Rows from block 12 of the image encoder of a small encoder-decoder image transcriber, named by matrix and row number. Rows with one number belong to one channel. Each number is 500 + 40 x the weight over its row's rms, rounded and kept within 0 to 999. All counts start at 0. Numbers have three digits each.
After each channel's rows are labels from the 100 images, of 14976, where the channel reaches its highest value: "strongest on" is what is common among them. Only what is clearly more common there than usual is listed. The data: seven-segment displays showing three digits. In brackets: how many of the 100.
# convs0: expand pointwise conv (encoder.blocks.12.convs.0.weight, 288x96x1x1), inputs 0-95
# convs1: depthwise 3x3 conv (encoder.blocks.12.convs.1.weight, 288x1x3x3, trained with AdamW), a 3x3 kernel
# convs2: project pointwise conv (encoder.blocks.12.convs.2.weight, 96x288x1x1, transposed), outputs 0-95

convs0.239:486485507502508562540484490531545534496459475496480491469538490557531533503540548467408459508521491415503396483499504537504465565478501483548486506514446553511490462472460480474464505488447478479503527512456484502459597545521580505418532499470594494500507533383424499480458473427472523535
convs1.239:501479510499495536426444438
convs2.239:550515530487448486509497490454530469549482471510499497534550434585535463462632560489495545549460523527467484491509512525490446501463437490493515498470450549519440552509534535488499520478484495483541486552454457452538569442546582480395566473489508456516551529504475468524530548434544521493
strongest on: the digit 4 (67); second digit: 4 (47); third digit: 4 (30)

convs0.206:521518510475469515499499434509504474494582469531551521553487513520533575584447414466554488487498509499579448562525510499487522382555508490507492436490561477519471439546474523483477494473500435501561458505542521511557547551512562486500547574436489479497529485535520566503425480498545508482
convs1.206:478483481485522510484611501
convs2.206:461540564560486467504601495458618471448493504581511561457463484426491441459532501510495510491556592480546548512561530489501562520499540487478495530477461492522495511467479583478472522476487443489518463459477476574463470506515508422529474508576449491519523499499548506526477478547440486531
strongest on: the digit 0 (100); second digit: 0 (66); first digit: 0 (31)

convs0.252:477464534502462534486503458557520523498495484451477502519414497487528561493426486491497511495490488526565466567520571483521458502523503473546507459517464482493548488450452549553479457500500401485538449488467517522503524539503594481504474602456574529449548528557528576452506479558594466464
convs1.252:475497497501483506506615510
convs2.252:455497566447498421475578527404553492452457461545504515485473544487468438460505550472503524483527571477540535498518544481494520521520516558491455500492456454571457534492488564437477528475493460548481480439453530506462495532545554432510469538542463508502524464532597483483464490544426430516
strongest on: the digit 0 (100); second digit: 0 (53); first digit: 0 (46); third digit: 0 (39)

convs0.19:467414489500504558516513495510510485519515525492552550512512549461529551498496521502572481461509511566533544480450512494537529501481465426492603504550480405512459493541478571458561527558550476443547558480472471458509453496418440578490590532490463508461484505520463506515450490460482551459
convs1.19:477573504519517419499531520
convs2.19:572538478491496502451533463442492490473468401436472419442451456529522482520456517527515574515501466584424484565531539524500495589467470478544473518505484545515448443531452448475503553543453433497507507527423506465565494525549495510519460509453481448501498434503462544505473466501456492481
strongest on: the digit 4 (95); decimal point (85); second digit: 4 (73)

convs0.20:479488535410560502498457570467529509511527536450576491462465423555504508457524487494549445449490552492467543495532522482540494463462477466440517510536512523475512514493517420427473438505538431490446408499492491493551547531496533529454487535526453490512507567475523556490416522544455567438
convs1.20:526521509522599511475455508
convs2.20:534464504523525498538472509512482471523565517490444452565497518440509528502472503536566521549484546559588505518477473473461434480417562464518514441488476510607453499479500483508567544513472517453538515493537465549466566533435531542465516524486558444407514501496535506451532424519501495424
strongest on: the digit 0 (86); second digit: 0 (58); third digit: 0 (37)

convs0.75:413490579506475521489544526595496525507498512436491493482522443491483489423497483492596451523370515512522422412500466560503559478508517523502460508493473455467515540487463496516482475573495482449437535516542565517528503478507548430536535450498463521508491466521444516515532547535506548493
convs1.75:452483484502419526526554526
convs2.75:472477494511476486421515538544435576494491508504502616507452509493493526482533519551501525546470433541493481411527553483561546485481547450441476532536565521504482583547515541506545598435523524506503482525559539557530531496480484497485549531510501510468484468453571437486513508480426550511
strongest on: the digit 0 (98); the digit 1 (71); second digit: 0 (55); first digit: 0 (52)

convs0.228:546547486539431499515495565572471445478446510467460559510505547471495500478506499523453452506487499497494461492439464568520470534451461525514501508539434471446499467442604453537451534564502489524488468548439497438478479486519427521419536423499558433524484482488480527573546509447545477513
convs1.228:496479489488460488484607483
convs2.228:464456517506471538494573516457509511463495477464532510480471484505439544517504571562468528475523520471530539546481519537508460465494394414434491569521592483496458473548512585563528513511500480498440455526446542450521509591522539490474512504511456483488563513554555425559483532516464526472
strongest on: the digit 4 (67); first digit: 4 (42); first digit: 8 (34); third digit: 4 (29)

convs0.137:524496563508519495507475508521485509506528490512498480517520517426425534487530450560594510467407514543497485458521524479498553519479508550568463481519529453539490542437513459563434571468470537542559489478478516524460549533520501497460529559507475465568414504480540538542369480542517464531
convs1.137:469408527498481520488554524
convs2.137:466496604518501478519516500496507493563552488546459492419498473555564455499422549504483455512582499538477482457514501479502488432479463531473537464472541493552533438512494555475432494479463504523488527418517526508442460548489430455401513506464491498511550457492519453493431440525482472419
strongest on: the digit 0 (100); second digit: 0 (77); first digit: 0 (58); third digit: 0 (27)

convs0.175:553508519529543473499462557501490458485435491450487598520539548469473517533521565468517495530471501463495602565512510471475497537414564556588501519520521448424512493500510535507455453550545527507493544525486443483485490526453467494505524473458480511514484512513451415499601465458410488491
convs1.175:523500504448466518502597512
convs2.175:534449492480511477544472518508546442460537540550473486512552499505554489468575406512464482526502493560470434547530509540499490484448427459473510528549463537534558580514461555453485521507543455485388496507470477537542495454491514494462483530459588524509487503526410511532450514476408489475
strongest on: the digit 4 (93); decimal point (86); first digit: 4 (72); second digit: 4 (32)

convs0.15:528464483583477480556514566492565450483539540524488488567493469521483521548536494432515416437507510532471483528437580544487480598447475542506467488525473515471498482465514509540509520521511497491412483532541547545536472425543445435472478465480544471579494537495500461481484487551455529419
convs1.15:493555463482576490492549462
convs2.15:470431484541496583477521553518540486487575539557545474535484565486510596553524464540495500536501570534467516519481504493544493487520470480502482538462538437589512490462552521491458501466507439488548498425490509472492485502489518528470425460502537538535557605540568553509564496520561534460
strongest on: the digit 4 (100); decimal point (100); second digit: 4 (58); third digit: 4 (42)

convs0.83:515506465551553517506516565487528497528431508544453531547494591490508507552470433470498487487545413501445420525464506544427519493464517552440496470529460503455449433509467499497467526485519485540518484435459435478534463506469468472498531509484460537624563520521443441554443472498469513494
convs1.83:428461511475524535519435521
convs2.83:492481551472524449420502567483471561512539544460420406443500526450493547458538510545502473515516552528442463498481496488487522509505526609531458530518486517486467502499492541501582435488532505446548451474557515431483466532535507490498517471385488469513548460481527443528438467495508520444
strongest on: the digit 4 (99); decimal point (93); second digit: 4 (74); third digit: 4 (40)

convs0.9:466483520459486537545551411438609554497477512512484505518454553552575571547579471501520518452562494491548477475465523537497498524455484510511454487532453529471527499543546508526460512463479509473462420493504469598431449530524499549524505478497516475525585534508493516557583518522469471472
convs1.9:427454534471553475537486495
convs2.9:477437490486507517517511523542528524440551548455435524567560494598607562557598456449452573571507469459497503552563448526495450510525478505546506479467524498540559483473518504568456520541503496523458486455510530486479497547484490515463557496501512458509438447507545536501506492474503555470
strongest on: the digit 4 (100); third digit: 4 (82); second digit: 0 (31)